Weights of a small image classifier: norm groupnorm, activation gelu.
Rows from block 4 of a small image classifier, named by matrix and row number. Rows with one number belong to one channel. Each number is 200 + 40 x the weight over its row's rms, rounded and kept within 0 to 999. All counts start at 0.
After each channel's rows are labels from the 100 images, of 14976, where the channel reaches its highest value: "strongest on" is what is common among them. Only what is clearly more common there than usual is listed. The data: rendered solids tumbling over patterned floors. In brackets: how many of the 100, against the usual share in percent.
# convs0: first 3x3 conv (model.blocks.4.convs.0.weight, 224x224x3x3, each kernel summed), inputs 0-223
# convs1: second 3x3 conv (model.blocks.4.convs.1.weight, 224x224x3x3, transposed, each kernel summed), outputs 0-223

convs0.94,217,182,189,198,192,204,204,209,247,218,177,173,222,146,174,221,152,172,166,202,188,95,203,179,182,202,166,168,247,234,172,183,203,183,191,192,177,258,132,222,250,216,231,182,189,197,224,189,235,170,177,215,158,256,214,189,237,215,215,207,209,175,190,216,243,225,246,127,193,170,167,195,245,159,159,90,330,180,243,161,162,184,181,242,239,221,188,228,194,160,183,39,195,210,148,244,113,181,187,59,148,185,173,183,175,165,229,163,204,261,276,204,157,206,207,250,182,217,202,179,202,205,215,199,119,205,186,190,204,137,250,206,197,199,180,180,163,255,251,213,167,181,111,182,221,201,195,227,200,240,196,173,178,200,192,162,231,145,170,190,212,242,222,284,190,182,235,197,183,232,353,137,247,183,196,143,161,247,289,220,313,158,197,191,231,198,150,177,241,199,148,200,206,201,198,219,187,208,197,215,235,180,152,180,128,259,197,229,148,192,186,231,161,165,206,222,256,173,204,199,173,273,176,123
convs1.94,102,183,202,114,233,162,225,186,232,189,192,159,174,204,220,199,225,184,189,197,215,187,234,257,203,199,152,176,200,211,176,255,172,180,242,191,181,191,257,195,279,178,188,193,200,208,190,217,204,213,145,250,216,158,138,208,244,230,225,183,205,196,141,234,177,115,220,195,247,188,204,226,247,123,175,216,72,180,187,251,207,209,129,204,127,151,106,114,177,164,191,233,192,201,194,200,178,153,189,204,239,180,156,164,208,194,145,189,177,156,179,90,168,171,205,154,179,150,216,174,215,219,169,152,168,227,153,164,215,213,153,204,153,150,177,168,217,203,190,184,142,197,186,175,125,245,244,113,247,244,229,198,244,194,130,211,224,203,199,263,130,196,312,155,199,269,173,170,234,229,125,220,190,168,108,223,197,237,108,210,185,164,190,250,191,172,213,212,218,249,245,253,148,199,251,170,191,182,135,231,179,181,232,224,169,246,174,215,187,206,284,172,215,146,107,187,230,104,230,147,204,125,196,192
strongest on: count: one (74 vs 25.8)

convs0.158,232,196,158,194,226,200,179,174,183,175,149,277,153,215,187,210,163,172,219,214,242,191,145,220,157,209,206,186,220,181,296,236,246,165,249,329,184,267,285,246,247,99,226,179,252,211,218,169,267,180,255,177,178,179,167,295,176,143,177,127,249,214,157,271,222,203,242,269,243,253,211,142,190,219,178,218,95,217,146,195,201,174,245,148,278,213,176,118,216,164,222,223,214,177,201,215,213,239,193,132,269,199,178,169,230,225,152,266,269,231,209,224,196,171,274,197,237,177,106,234,182,151,260,170,230,226,182,128,178,216,209,246,209,249,172,153,205,235,148,147,195,221,207,149,229,113,166,195,191,178,201,226,119,228,167,193,150,178,134,212,198,191,164,187,214,204,222,216,184,160,211,225,210,231,203,272,205,173,174,150,176,163,254,193,254,261,223,270,152,184,163,190,183,226,218,164,172,190,195,156,212,151,197,191,227,128,187,198,158,197,192,164,189,154,205,147,147,203,199,156,141,242,225,210
convs1.158,204,180,226,184,223,177,184,188,178,237,273,133,205,242,192,259,257,190,185,217,193,210,169,154,193,246,308,184,177,195,181,255,191,118,179,237,179,159,236,286,151,200,219,218,227,172,199,219,165,253,203,129,242,242,267,166,269,246,158,241,168,244,109,199,146,227,175,196,156,209,173,206,176,164,208,238,268,219,178,203,169,243,201,185,175,296,221,213,209,146,220,247,213,221,182,167,222,173,194,222,203,213,198,268,203,173,197,186,228,212,166,263,164,182,166,171,253,155,149,218,187,173,234,162,206,205,212,283,179,240,252,242,217,225,182,146,221,182,90,106,230,211,201,207,136,232,203,248,142,218,227,137,140,274,180,279,177,190,250,138,144,182,182,246,159,228,174,190,246,214,179,221,218,240,266,160,126,257,204,256,83,236,250,234,202,217,175,194,273,176,199,209,270,208,197,209,186,194,151,235,224,218,170,237,176,219,226,260,170,218,215,89,171,182,147,278,230,201,220,215,155,189,151,205
strongest on: light from the right (70 vs 24.8); count: one (64 vs 25.8)

convs0.175,242,224,269,239,233,185,193,184,138,122,197,185,158,211,166,214,186,181,203,307,190,191,163,246,203,187,195,239,214,225,225,193,189,207,225,250,156,253,241,209,150,188,212,163,219,181,191,175,140,190,179,178,185,226,183,225,187,196,122,205,202,232,241,241,185,232,186,174,228,224,198,193,183,213,201,243,144,210,314,241,220,187,160,240,237,197,200,183,168,256,208,230,177,261,181,208,166,193,114,199,203,220,254,181,203,185,153,178,193,195,168,238,186,179,184,181,227,143,121,212,276,185,156,186,263,158,159,272,229,257,203,127,111,172,174,215,186,109,128,193,200,205,186,156,206,292,185,248,183,168,192,169,169,194,266,163,206,230,149,169,193,256,214,232,194,212,173,241,116,227,194,289,117,212,283,202,194,216,270,155,262,110,211,226,182,183,204,158,145,221,220,159,199,198,190,236,213,302,180,179,205,189,232,281,185,205,222,308,129,131,200,228,211,128,182,243,161,274,218,229,146,121,247,199
convs1.175,273,289,294,197,152,229,97,242,169,241,230,243,248,176,192,185,193,214,220,174,166,177,183,216,240,187,171,253,264,163,211,173,196,199,229,212,159,277,184,195,200,182,207,215,136,151,142,255,136,163,136,215,279,169,247,278,160,175,140,206,163,210,183,229,219,169,200,165,138,234,142,241,197,83,269,165,152,165,187,184,230,249,153,191,254,95,218,233,216,244,151,173,235,189,207,178,166,193,139,278,247,258,250,168,205,191,249,209,136,195,195,226,186,186,181,203,156,261,203,244,198,135,253,180,190,240,262,145,214,155,247,200,250,191,209,179,238,224,102,218,177,177,189,218,165,167,283,214,226,176,196,196,210,249,118,194,193,209,155,162,240,246,229,157,221,207,272,241,179,187,182,171,163,199,172,222,220,189,207,190,163,161,202,185,237,172,169,247,200,192,286,185,214,192,199,140,252,171,214,206,205,181,262,173,212,241,197,161,222,244,109,223,198,136,158,235,168,183,207,164,203,169,120,232
strongest on: light from the right (92 vs 24.8); count: one (72 vs 25.8)

convs0.39,130,174,248,189,164,257,197,200,256,219,158,190,110,243,193,205,225,234,233,143,180,233,175,179,263,190,176,229,173,195,168,113,178,165,242,253,249,181,149,211,257,129,139,271,271,275,181,213,196,144,266,203,185,126,186,109,198,118,174,185,132,204,179,203,204,199,183,124,228,307,142,238,213,210,242,192,281,176,259,191,273,258,158,189,220,170,208,208,219,290,164,176,204,223,230,159,191,226,234,160,141,251,244,227,179,194,178,212,220,160,196,202,152,221,152,173,243,147,217,236,186,178,217,192,153,200,151,188,240,144,256,187,193,179,158,222,172,171,169,243,213,183,228,161,151,191,229,259,219,175,207,204,246,114,220,194,177,207,217,144,191,193,194,149,170,187,219,218,129,184,182,196,225,181,146,179,176,231,255,174,169,154,251,173,234,176,217,242,279,235,240,137,202,206,180,168,196,172,160,214,166,225,290,213,223,94,242,182,249,163,159,207,183,181,188,208,202,163,220,209,151,108,113,229
convs1.39,211,228,217,211,224,195,215,176,233,239,180,236,218,186,207,228,182,130,180,267,196,203,167,188,197,262,192,193,254,241,162,194,168,227,204,137,236,250,272,212,206,140,175,199,165,226,255,224,248,174,180,237,196,384,250,216,240,263,237,198,264,279,238,243,200,233,197,187,181,140,223,217,189,254,169,212,179,172,181,211,195,199,240,248,120,194,160,126,148,185,207,217,153,145,175,212,225,154,208,220,131,199,197,191,224,132,202,251,210,236,161,276,276,171,171,176,174,213,241,164,191,281,215,243,188,162,180,277,224,182,215,225,228,190,193,239,233,236,291,200,172,216,277,178,186,230,256,248,217,191,165,191,160,217,143,166,221,165,213,124,232,238,177,167,179,176,152,202,207,204,163,174,193,159,200,234,198,198,228,221,236,265,132,145,195,203,230,156,234,174,155,241,151,209,150,222,184,206,205,174,187,161,181,200,157,130,166,242,200,354,220,150,177,255,157,131,190,163,220,260,290,250,199,191
strongest on: count: one (67 vs 25.8)

convs0.162,170,292,170,241,202,212,122,258,227,173,169,187,191,169,158,174,158,229,241,240,208,171,175,179,169,233,190,255,217,234,185,186,180,217,244,188,167,218,173,217,206,169,224,190,162,137,197,170,229,169,252,237,187,120,225,167,278,239,130,182,224,227,241,265,173,221,230,183,218,219,207,200,193,222,198,266,187,215,302,145,167,191,167,163,243,265,136,174,176,183,178,99,165,324,189,179,147,207,168,239,129,154,220,190,137,144,192,129,240,122,228,200,207,220,183,161,248,186,194,175,170,169,212,179,223,194,203,111,207,263,219,182,259,251,187,223,230,266,125,172,261,216,207,187,142,200,175,215,233,173,180,205,203,186,243,234,193,253,164,228,164,242,169,168,251,177,219,207,272,234,210,170,216,135,191,184,250,173,201,200,109,61,161,166,212,290,265,176,151,212,231,192,173,196,215,118,215,160,194,151,190,254,205,213,209,249,124,204,228,237,217,137,195,179,216,209,190,218,222,248,207,225,193,276
convs1.162,153,254,174,258,226,187,310,260,186,238,259,184,215,234,218,206,285,189,166,171,213,165,231,216,154,138,169,294,243,175,232,213,192,218,164,213,198,252,218,172,240,231,227,186,220,212,208,134,153,188,228,234,97,204,174,190,148,190,187,267,270,203,195,190,212,198,207,244,238,202,191,205,244,210,228,223,260,206,248,269,232,182,207,203,159,227,224,175,206,159,195,127,139,193,205,284,205,237,286,120,126,236,129,190,194,157,180,167,244,294,193,161,168,149,154,147,234,160,220,139,241,153,107,193,208,200,192,284,158,178,221,120,165,217,153,179,183,206,224,233,135,163,211,229,255,252,239,261,255,196,290,248,248,212,204,221,142,184,215,188,204,228,186,215,130,212,175,219,135,140,205,152,223,204,188,226,210,154,209,209,202,239,172,176,217,190,181,179,243,202,146,160,210,152,122,274,234,109,251,250,193,244,254,196,208,137,212,244,214,212,196,208,224,232,220,232,194,243,198,151,182,206,222,180
strongest on: light from behind the scene (66 vs 24.9); count: one (55 vs 25.8)

convs0.5,212,193,230,184,209,190,210,195,222,227,169,127,234,253,230,175,176,194,219,164,229,245,266,174,188,196,208,200,265,220,258,184,264,255,154,176,197,212,197,260,201,157,195,138,177,174,191,224,198,129,161,196,234,174,205,251,202,219,203,223,222,226,276,186,277,227,218,124,202,152,214,243,119,223,185,229,99,279,260,153,212,225,247,247,268,118,216,242,216,202,166,222,156,178,176,188,193,186,224,206,148,229,210,152,129,167,219,188,197,225,225,77,193,235,183,226,170,197,181,119,181,142,183,165,179,191,227,286,207,224,236,176,279,238,169,164,196,273,259,195,127,189,188,189,217,262,138,264,238,152,223,222,184,221,226,194,175,243,153,179,166,204,233,97,149,161,146,190,240,176,185,196,282,169,164,204,188,134,208,210,145,141,234,212,185,198,199,198,198,239,220,177,185,238,183,146,204,256,173,294,194,193,145,213,185,116,252,202,210,176,253,201,281,222,194,165,309,164,184,206,194,137,250,199
convs1.5,143,264,181,169,238,230,143,234,158,192,156,188,213,200,152,201,174,171,214,265,279,203,186,211,135,205,183,167,154,216,214,179,181,237,195,223,137,194,166,201,225,214,227,198,196,205,157,129,205,181,165,187,204,253,289,195,112,174,200,142,179,155,211,284,242,230,208,69,216,225,256,120,205,245,291,174,166,184,161,219,185,168,186,201,173,180,201,150,165,190,221,175,146,239,168,193,260,206,187,191,227,144,198,162,201,105,203,192,166,137,151,180,122,139,154,114,227,146,283,145,196,200,181,174,261,183,204,244,173,214,169,226,125,263,118,202,167,235,158,178,160,245,190,236,233,212,171,180,113,242,237,165,246,243,100,170,202,163,139,194,210,228,176,274,222,237,271,177,214,195,169,180,246,155,236,219,240,149,157,184,223,160,196,204,195,176,188,199,115,285,225,214,257,225,166,219,221,228,223,201,212,172,193,200,178,178,183,202,206,150,169,233,179,198,239,179,146,175,206,238,195,256,288,205
strongest on: light from the left (94 vs 24.9); count: one (74 vs 25.8)

convs0.33,155,272,197,245,267,198,204,215,201,196,111,201,216,207,197,249,221,216,178,211,155,157,213,149,206,263,186,257,225,209,160,168,237,262,197,160,202,169,137,255,219,162,198,166,161,160,175,165,185,117,133,239,235,262,143,190,157,182,148,214,245,199,252,235,245,205,246,193,191,225,222,184,209,187,249,185,254,222,247,188,218,190,219,227,247,171,177,207,205,219,266,237,172,192,145,212,141,233,205,160,153,265,157,159,193,180,212,142,141,201,239,199,249,262,166,209,234,257,151,203,172,220,173,221,172,236,203,203,223,129,205,210,113,229,215,188,252,137,211,230,132,233,159,139,177,121,254,185,170,215,194,265,234,239,145,205,244,279,150,197,211,218,171,168,165,259,216,212,193,206,220,169,246,209,193,176,211,187,223,87,310,129,153,227,162,153,224,151,220,207,220,209,219,168,113,122,252,185,200,186,204,245,115,243,155,178,177,149,210,285,213,123,231,143,151,159,182,186,176,187,206,251,146,132
convs1.33,185,212,291,164,247,188,202,234,209,249,207,226,205,244,143,162,268,183,218,210,222,252,204,178,234,234,163,243,258,159,239,197,222,214,272,169,231,227,205,240,238,200,220,146,209,282,192,199,221,215,153,179,181,139,190,201,145,160,214,171,236,140,122,215,229,192,216,206,153,222,212,225,166,200,213,188,104,227,195,251,211,214,191,162,189,170,328,136,190,188,180,206,190,205,132,222,215,190,180,161,123,255,187,169,161,124,179,240,221,194,144,164,165,207,169,127,202,199,221,143,202,220,241,119,168,180,240,214,212,206,153,211,196,186,147,202,197,285,152,197,207,215,240,199,237,188,233,112,260,220,241,141,205,252,263,219,182,238,157,194,221,197,265,248,219,236,204,255,177,275,191,170,204,254,246,220,223,192,198,230,220,219,159,197,226,157,120,233,122,182,132,208,257,266,201,125,126,188,139,189,160,82,143,206,203,200,175,277,147,179,177,173,203,223,84,233,164,210,246,223,198,207,155,204
strongest on: light from the right (87 vs 24.8); count: one (64 vs 25.8)

convs0.160,261,213,184,162,174,176,262,255,254,105,164,238,186,261,183,220,156,213,218,214,219,315,250,175,208,173,258,197,186,189,274,141,173,202,172,204,203,232,231,206,60,154,215,210,200,204,248,228,129,234,191,184,187,208,198,308,169,225,204,202,177,243,257,288,238,171,170,170,195,165,244,221,197,153,204,244,209,206,275,142,158,212,196,182,289,157,177,164,210,212,145,235,217,186,262,257,240,203,250,243,250,165,216,185,214,177,158,186,201,281,137,198,231,162,223,180,174,283,159,177,205,185,205,211,212,125,167,216,168,190,191,244,205,227,231,190,244,170,178,220,210,180,205,205,208,160,227,191,164,190,167,184,157,197,111,175,166,185,212,111,143,235,174,260,259,162,205,270,198,227,188,320,208,213,182,225,211,201,156,199,247,164,191,184,179,253,156,232,145,193,175,148,130,245,254,137,235,203,224,162,210,166,154,176,225,197,220,193,280,230,174,126,163,184,154,205,263,224,159,166,202,138,188,236
convs1.160,232,190,204,223,199,212,181,191,236,232,216,218,191,201,203,139,235,288,155,175,230,199,187,159,173,199,229,200,191,192,229,191,222,179,138,227,106,219,185,243,282,295,243,184,223,277,176,265,241,265,254,147,209,162,203,162,229,210,192,147,146,240,151,181,165,208,202,233,194,157,129,247,100,142,244,196,216,239,204,287,142,206,217,221,153,210,265,234,199,190,209,186,293,229,180,175,219,178,188,231,166,194,216,172,186,240,240,268,222,119,199,199,144,233,222,185,148,182,246,235,221,215,137,196,284,221,170,156,179,208,190,186,186,186,137,140,230,200,220,217,213,87,185,248,195,168,244,153,252,218,216,286,159,190,206,178,194,175,196,231,221,274,206,188,265,207,125,153,224,190,277,130,175,196,236,202,202,259,211,197,161,76,180,245,217,183,220,259,207,175,208,157,248,233,222,165,235,283,185,265,192,222,246,209,155,203,113,209,177,270,179,185,149,235,194,229,197,156,178,215,227,213,128,201
strongest on: light from the left (58 vs 24.9)

convs0.163,261,250,152,215,104,177,175,130,231,162,171,109,241,197,167,201,158,229,193,173,177,174,219,221,232,141,170,203,193,208,238,125,212,175,229,267,154,192,148,175,212,131,216,185,210,240,177,220,212,219,226,190,145,175,168,267,218,246,335,210,256,304,189,298,236,119,200,151,247,241,187,198,210,204,207,153,194,256,164,262,187,217,225,242,229,199,169,160,227,211,201,181,223,183,254,227,213,216,181,249,192,231,167,187,225,149,128,210,166,190,280,195,193,176,224,185,223,206,123,255,182,251,190,257,261,172,178,170,209,165,238,235,225,233,199,225,157,198,210,182,197,156,276,210,156,173,243,214,65,211,202,167,218,213,139,214,202,194,147,194,153,211,225,226,218,176,265,254,250,189,142,259,224,199,283,186,220,158,215,230,145,97,158,185,245,242,205,224,212,113,190,184,170,142,183,223,196,169,215,186,198,133,171,197,236,122,191,266,224,203,155,201,167,187,243,204,141,209,224,187,247,164,217,187
convs1.163,293,194,308,165,241,312,230,171,207,205,212,216,177,210,204,202,191,189,205,176,235,160,201,196,182,153,253,192,262,243,178,205,150,124,215,159,98,219,172,195,172,236,200,120,166,120,205,266,255,242,234,167,252,167,203,136,190,212,235,148,111,216,205,197,193,206,185,214,204,144,162,219,180,177,184,209,149,140,210,117,137,136,139,196,224,157,219,234,208,239,160,142,216,210,163,217,234,274,207,194,294,183,188,241,200,204,214,232,199,212,299,182,153,238,180,214,161,228,282,185,229,193,140,203,237,203,169,222,228,171,164,223,191,213,113,209,194,147,224,239,206,104,186,164,153,168,281,155,178,217,216,201,207,237,167,248,200,149,212,117,224,157,208,230,218,179,218,152,169,250,224,161,160,200,151,180,172,191,183,266,244,203,211,195,194,111,211,212,218,223,189,256,246,172,194,187,226,207,199,210,214,192,173,258,205,155,215,191,282,177,172,269,168,212,253,267,225,224,165,233,178,266,299,197
strongest on: light from the left (83 vs 24.9); count: one (58 vs 25.8)

convs0.191,199,248,120,182,242,255,212,185,199,183,220,230,173,239,151,199,167,234,213,153,218,253,168,186,205,250,169,217,190,182,227,205,194,212,227,125,209,182,197,174,224,186,153,167,199,162,208,199,286,179,166,200,162,238,222,158,191,195,188,194,185,205,169,145,219,213,170,142,182,220,159,200,193,164,215,240,231,187,246,154,160,220,113,148,183,215,188,248,253,183,188,312,209,239,177,192,156,232,181,118,179,210,215,220,261,182,210,223,215,207,155,170,184,217,117,146,319,199,189,189,235,235,199,215,98,214,266,231,95,145,256,175,203,233,300,228,111,149,135,284,156,224,193,195,161,202,168,215,154,228,163,280,157,204,189,145,204,209,137,118,211,186,207,218,197,207,222,181,164,154,229,200,123,178,188,133,170,189,247,166,213,95,220,167,249,167,177,172,162,168,168,199,231,114,150,176,153,168,250,196,213,247,263,181,164,265,168,266,128,187,203,175,165,260,232,212,215,225,222,230,166,205,186,130
convs1.191,224,187,254,208,172,232,218,258,155,200,182,273,248,192,187,248,260,180,227,167,154,121,253,221,168,215,205,167,211,132,246,244,203,148,171,179,168,229,214,227,197,195,204,211,223,250,176,202,210,149,209,215,200,117,188,186,256,214,283,141,243,142,200,259,191,235,216,249,212,172,205,260,184,207,186,193,120,225,176,245,246,202,223,242,235,217,155,194,230,183,224,217,316,216,168,212,149,174,233,263,106,224,234,197,231,152,220,210,241,172,210,206,257,247,175,184,95,209,165,218,146,144,173,179,244,164,175,159,215,169,152,183,193,167,200,156,240,217,235,178,154,181,204,212,271,208,218,187,234,210,210,103,229,284,156,224,154,237,213,286,170,155,198,230,283,197,118,199,241,270,198,194,115,271,178,225,225,207,208,215,148,172,137,226,154,173,200,180,162,135,199,160,165,232,259,199,223,255,188,259,167,162,213,225,220,172,117,189,171,114,232,239,232,206,112,247,250,239,170,171,195,204,254,236
strongest on: light from the left (86 vs 24.9); count: one (65 vs 25.8)

convs0.91,277,167,149,127,209,214,164,233,150,251,194,168,203,171,230,235,227,281,226,241,148,259,109,161,203,184,213,228,204,209,172,191,162,172,236,268,204,233,285,218,211,194,165,208,259,134,176,199,194,207,244,156,155,155,159,135,205,203,101,261,129,229,221,153,142,229,215,144,211,194,216,187,226,180,195,84,243,129,106,168,174,155,197,167,149,204,227,215,194,158,224,163,227,151,169,173,175,264,155,206,201,232,250,191,175,164,133,205,241,168,229,163,215,187,201,123,163,217,208,250,183,200,174,164,130,210,177,194,175,171,197,155,207,212,196,224,216,192,129,173,269,207,180,201,228,231,229,106,307,194,145,140,182,228,206,137,203,185,241,252,235,148,234,195,190,247,222,231,182,278,222,160,148,181,165,186,232,219,212,169,209,163,220,162,194,252,177,200,162,233,168,181,201,230,164,161,183,186,210,168,150,194,242,282,249,83,199,185,201,184,117,196,134,205,177,148,192,229,123,187,220,193,168,174
convs1.91,215,223,208,175,244,242,205,174,179,185,152,208,142,281,199,200,140,201,207,159,141,159,191,196,259,189,190,173,115,222,232,220,183,227,235,197,239,172,225,177,159,254,173,238,168,182,220,212,245,162,149,244,164,164,190,193,191,191,221,231,205,201,195,227,186,179,191,175,185,180,175,224,238,197,216,163,208,226,209,174,168,211,138,217,144,168,165,124,156,218,157,231,198,88,158,155,138,149,187,158,188,195,152,173,147,153,223,215,239,260,120,128,197,279,244,300,250,201,214,140,198,204,190,173,190,189,149,125,211,200,184,164,212,174,187,122,124,169,216,210,257,270,173,260,233,157,177,215,187,139,141,173,248,254,287,185,186,180,188,102,213,139,221,192,146,208,131,130,216,172,220,204,204,242,221,246,153,211,109,249,193,108,223,247,178,208,195,203,157,92,243,171,266,216,232,211,165,239,105,207,195,190,212,177,257,211,266,128,210,207,171,179,190,204,123,214,187,204,232,198,134,229,177,232
strongest on: count: one (73 vs 25.8)

convs0.8,159,146,217,219,220,129,184,248,223,183,180,214,237,218,199,174,161,182,223,271,243,212,247,169,153,183,182,115,233,230,193,303,206,206,184,201,155,226,264,211,133,283,283,208,171,220,190,206,226,222,151,270,231,207,249,245,134,206,229,179,190,165,242,175,219,250,204,238,186,184,240,215,226,202,149,135,192,211,281,133,250,220,189,190,129,208,193,218,215,165,213,193,178,174,223,152,237,156,161,144,159,242,198,202,191,211,225,238,191,238,259,172,226,171,253,200,220,150,164,234,218,212,227,173,214,201,203,257,161,196,201,235,280,232,195,260,257,206,291,175,155,199,273,220,263,202,191,164,178,177,221,226,175,206,305,172,187,231,245,123,162,246,187,200,214,193,242,154,230,234,144,160,181,170,98,141,142,213,180,135,267,156,196,234,269,155,206,207,260,253,132,176,244,177,211,117,215,186,205,228,164,133,210,207,223,247,289,120,168,104,185,195,193,211,210,119,207,192,200,181,192,227,197,147
convs1.8,181,228,231,189,143,237,153,149,200,187,209,211,138,151,137,112,250,209,183,213,211,196,196,183,202,194,248,153,176,173,146,173,180,196,200,214,247,180,159,177,242,202,215,222,237,292,144,155,212,176,160,147,201,175,165,242,235,273,302,202,239,203,115,227,196,213,181,261,235,204,168,198,165,180,162,231,172,148,181,195,151,142,197,234,169,145,161,110,179,192,255,207,144,145,211,202,169,146,245,150,138,204,199,238,162,127,221,138,172,109,188,159,132,131,240,160,225,177,232,123,307,172,179,164,94,182,265,151,210,215,246,151,158,202,162,183,194,251,233,166,128,218,184,211,123,175,174,227,199,271,271,200,197,227,189,262,213,197,201,182,202,215,223,195,227,146,196,161,176,226,189,156,175,256,162,205,220,172,231,294,220,165,230,187,221,207,295,199,188,217,167,186,176,202,212,227,214,242,208,174,281,221,160,204,199,173,181,126,214,203,236,263,249,174,188,162,159,163,186,229,177,236,277,224
strongest on: light from the left (91 vs 24.9); count: one (71 vs 25.8)

convs0.83,165,213,199,382,235,203,262,159,143,249,160,219,218,192,201,135,188,185,269,197,283,141,244,189,193,238,229,202,295,180,206,226,213,192,238,230,189,214,197,183,222,235,179,139,156,191,179,200,193,163,235,179,199,271,248,146,199,224,226,224,221,211,173,256,145,138,188,244,204,212,181,204,212,199,217,231,182,201,103,170,127,236,174,211,226,226,170,248,143,199,174,163,264,256,96,270,204,232,203,189,238,222,188,150,265,188,202,205,243,256,285,294,173,183,167,179,166,205,218,210,201,173,159,204,150,167,181,215,231,254,214,130,170,227,127,213,176,199,208,201,131,224,209,202,149,178,191,273,118,231,200,184,210,180,141,237,154,247,182,118,166,229,255,278,214,221,163,182,216,186,254,150,219,179,177,200,187,174,218,203,238,147,179,200,165,211,265,246,250,154,157,237,277,197,191,266,169,107,183,164,211,212,125,211,236,190,239,166,186,194,220,182,245,187,166,256,168,206,183,172,222,188,229,223
convs1.83,180,213,197,158,121,206,174,223,171,179,199,135,184,151,193,182,238,203,186,255,206,146,182,167,242,203,163,182,161,172,232,199,198,110,248,234,142,156,233,191,87,204,232,215,144,226,287,190,274,277,166,148,172,190,169,208,182,225,247,181,249,114,214,196,160,147,177,234,220,192,244,156,155,229,211,200,149,163,259,100,163,162,241,248,217,271,170,204,237,140,197,207,188,235,242,162,209,168,195,210,179,217,186,196,172,208,244,164,151,177,145,148,219,208,136,243,196,229,183,84,276,160,234,171,189,211,169,195,226,126,128,140,189,167,141,221,273,236,227,190,169,125,110,166,155,214,153,187,275,262,167,183,191,201,183,251,199,238,241,187,209,211,179,149,162,169,190,197,198,235,91,141,167,187,201,234,178,165,218,271,256,278,208,186,190,144,190,166,179,233,185,169,208,179,242,214,253,219,154,248,222,174,173,190,135,170,211,166,163,170,230,168,224,189,186,194,259,227,189,158,168,169,263,172
strongest on: count: one (68 vs 25.8); light from the left (67 vs 24.9)

convs0.140,140,171,216,296,201,195,175,186,206,241,137,81,221,214,187,250,137,199,248,171,179,149,74,204,182,259,205,182,265,194,273,158,176,208,164,295,160,293,170,191,245,200,177,205,227,136,248,200,244,256,215,198,246,309,186,221,242,206,216,184,193,249,277,205,170,159,221,156,176,184,229,198,224,194,182,193,180,189,207,164,199,170,157,198,193,180,230,154,171,203,252,192,203,185,205,214,228,247,218,189,256,144,228,165,191,210,225,265,190,176,326,220,135,288,140,196,173,215,71,255,200,174,161,225,199,163,175,153,202,258,218,208,195,176,155,219,183,124,178,248,210,290,229,181,228,177,264,243,141,242,215,163,243,165,178,182,219,208,214,213,231,189,186,121,199,190,217,237,220,254,195,210,228,175,239,204,228,219,168,202,233,154,173,190,222,189,192,193,198,154,188,214,206,164,157,207,248,309,166,160,219,163,145,195,255,189,197,172,164,228,194,157,122,165,201,232,261,185,246,186,240,170,224,217
convs1.140,181,225,173,144,282,195,223,256,139,184,77,220,163,194,147,176,298,251,151,152,174,246,195,270,216,188,90,181,144,185,243,228,252,151,250,191,203,196,171,217,168,217,161,174,116,239,212,230,192,256,177,199,191,171,194,217,137,143,218,201,272,155,166,162,203,251,193,198,165,245,113,164,191,211,199,196,126,213,107,214,161,217,253,194,248,211,204,192,249,221,255,146,180,170,212,130,169,256,142,227,186,271,216,140,155,235,155,172,162,177,154,216,219,233,208,156,182,193,185,168,187,203,221,203,230,168,151,184,197,151,183,202,185,200,191,140,158,138,256,233,131,177,194,189,134,203,176,190,225,187,217,237,234,234,237,199,195,201,178,152,239,263,230,199,204,193,207,187,107,248,224,135,193,236,212,230,164,216,216,210,165,157,144,177,222,186,145,184,144,154,129,216,190,168,176,256,140,178,154,188,157,220,282,204,133,278,210,245,212,117,196,206,197,189,224,207,214,227,211,190,196,145,87,211
strongest on: light from behind the scene (78 vs 24.9); count: one (78 vs 25.8)

convs0.74,144,203,181,197,213,246,236,183,150,135,255,144,165,180,177,247,230,224,252,256,167,188,152,175,229,151,226,187,255,227,264,263,152,261,173,189,187,245,179,173,209,253,246,166,226,212,197,183,178,265,173,151,171,218,258,137,174,153,223,111,205,225,129,267,192,229,187,207,182,158,191,188,196,224,194,180,207,213,231,170,235,124,219,255,241,205,181,236,209,192,192,231,246,181,162,200,236,191,136,138,182,256,172,149,233,225,206,234,217,265,253,260,157,216,164,207,189,218,189,180,179,173,229,155,188,221,220,140,150,261,163,180,174,186,210,179,219,167,214,229,78,208,190,231,174,250,250,163,128,192,210,220,207,248,172,171,187,246,263,118,227,265,183,302,224,167,157,144,198,199,304,231,123,179,138,194,244,220,205,204,271,130,196,220,173,204,302,167,149,171,186,217,251,208,201,194,199,209,291,162,137,219,182,175,204,270,175,215,187,245,191,188,161,176,168,286,179,128,176,176,153,274,174,192
convs1.74,191,220,212,233,175,206,184,206,240,238,236,226,257,191,228,166,231,161,247,237,203,236,233,157,199,209,218,226,160,209,226,277,216,118,210,231,169,154,213,198,269,166,191,196,134,210,182,211,167,234,236,178,250,195,128,214,205,237,219,186,254,147,137,203,167,175,199,162,209,261,249,198,203,171,213,202,113,221,282,243,129,188,179,203,207,212,249,233,187,231,256,183,183,224,265,227,227,221,177,206,287,195,222,265,236,234,205,147,184,143,164,186,185,218,266,240,158,266,199,198,100,164,192,153,160,244,257,179,210,183,141,144,131,238,251,214,183,248,219,223,168,175,138,161,190,122,141,234,229,194,205,228,161,254,164,205,133,221,189,147,227,144,221,168,154,181,186,228,91,186,144,209,119,183,211,153,165,186,192,189,190,251,185,217,189,197,177,159,213,99,195,189,155,153,239,155,171,199,218,204,232,199,174,247,166,193,345,256,211,100,218,206,232,205,184,193,106,244,207,116,245,189,216,160
strongest on: light from the right (87 vs 24.8); count: one (79 vs 25.8)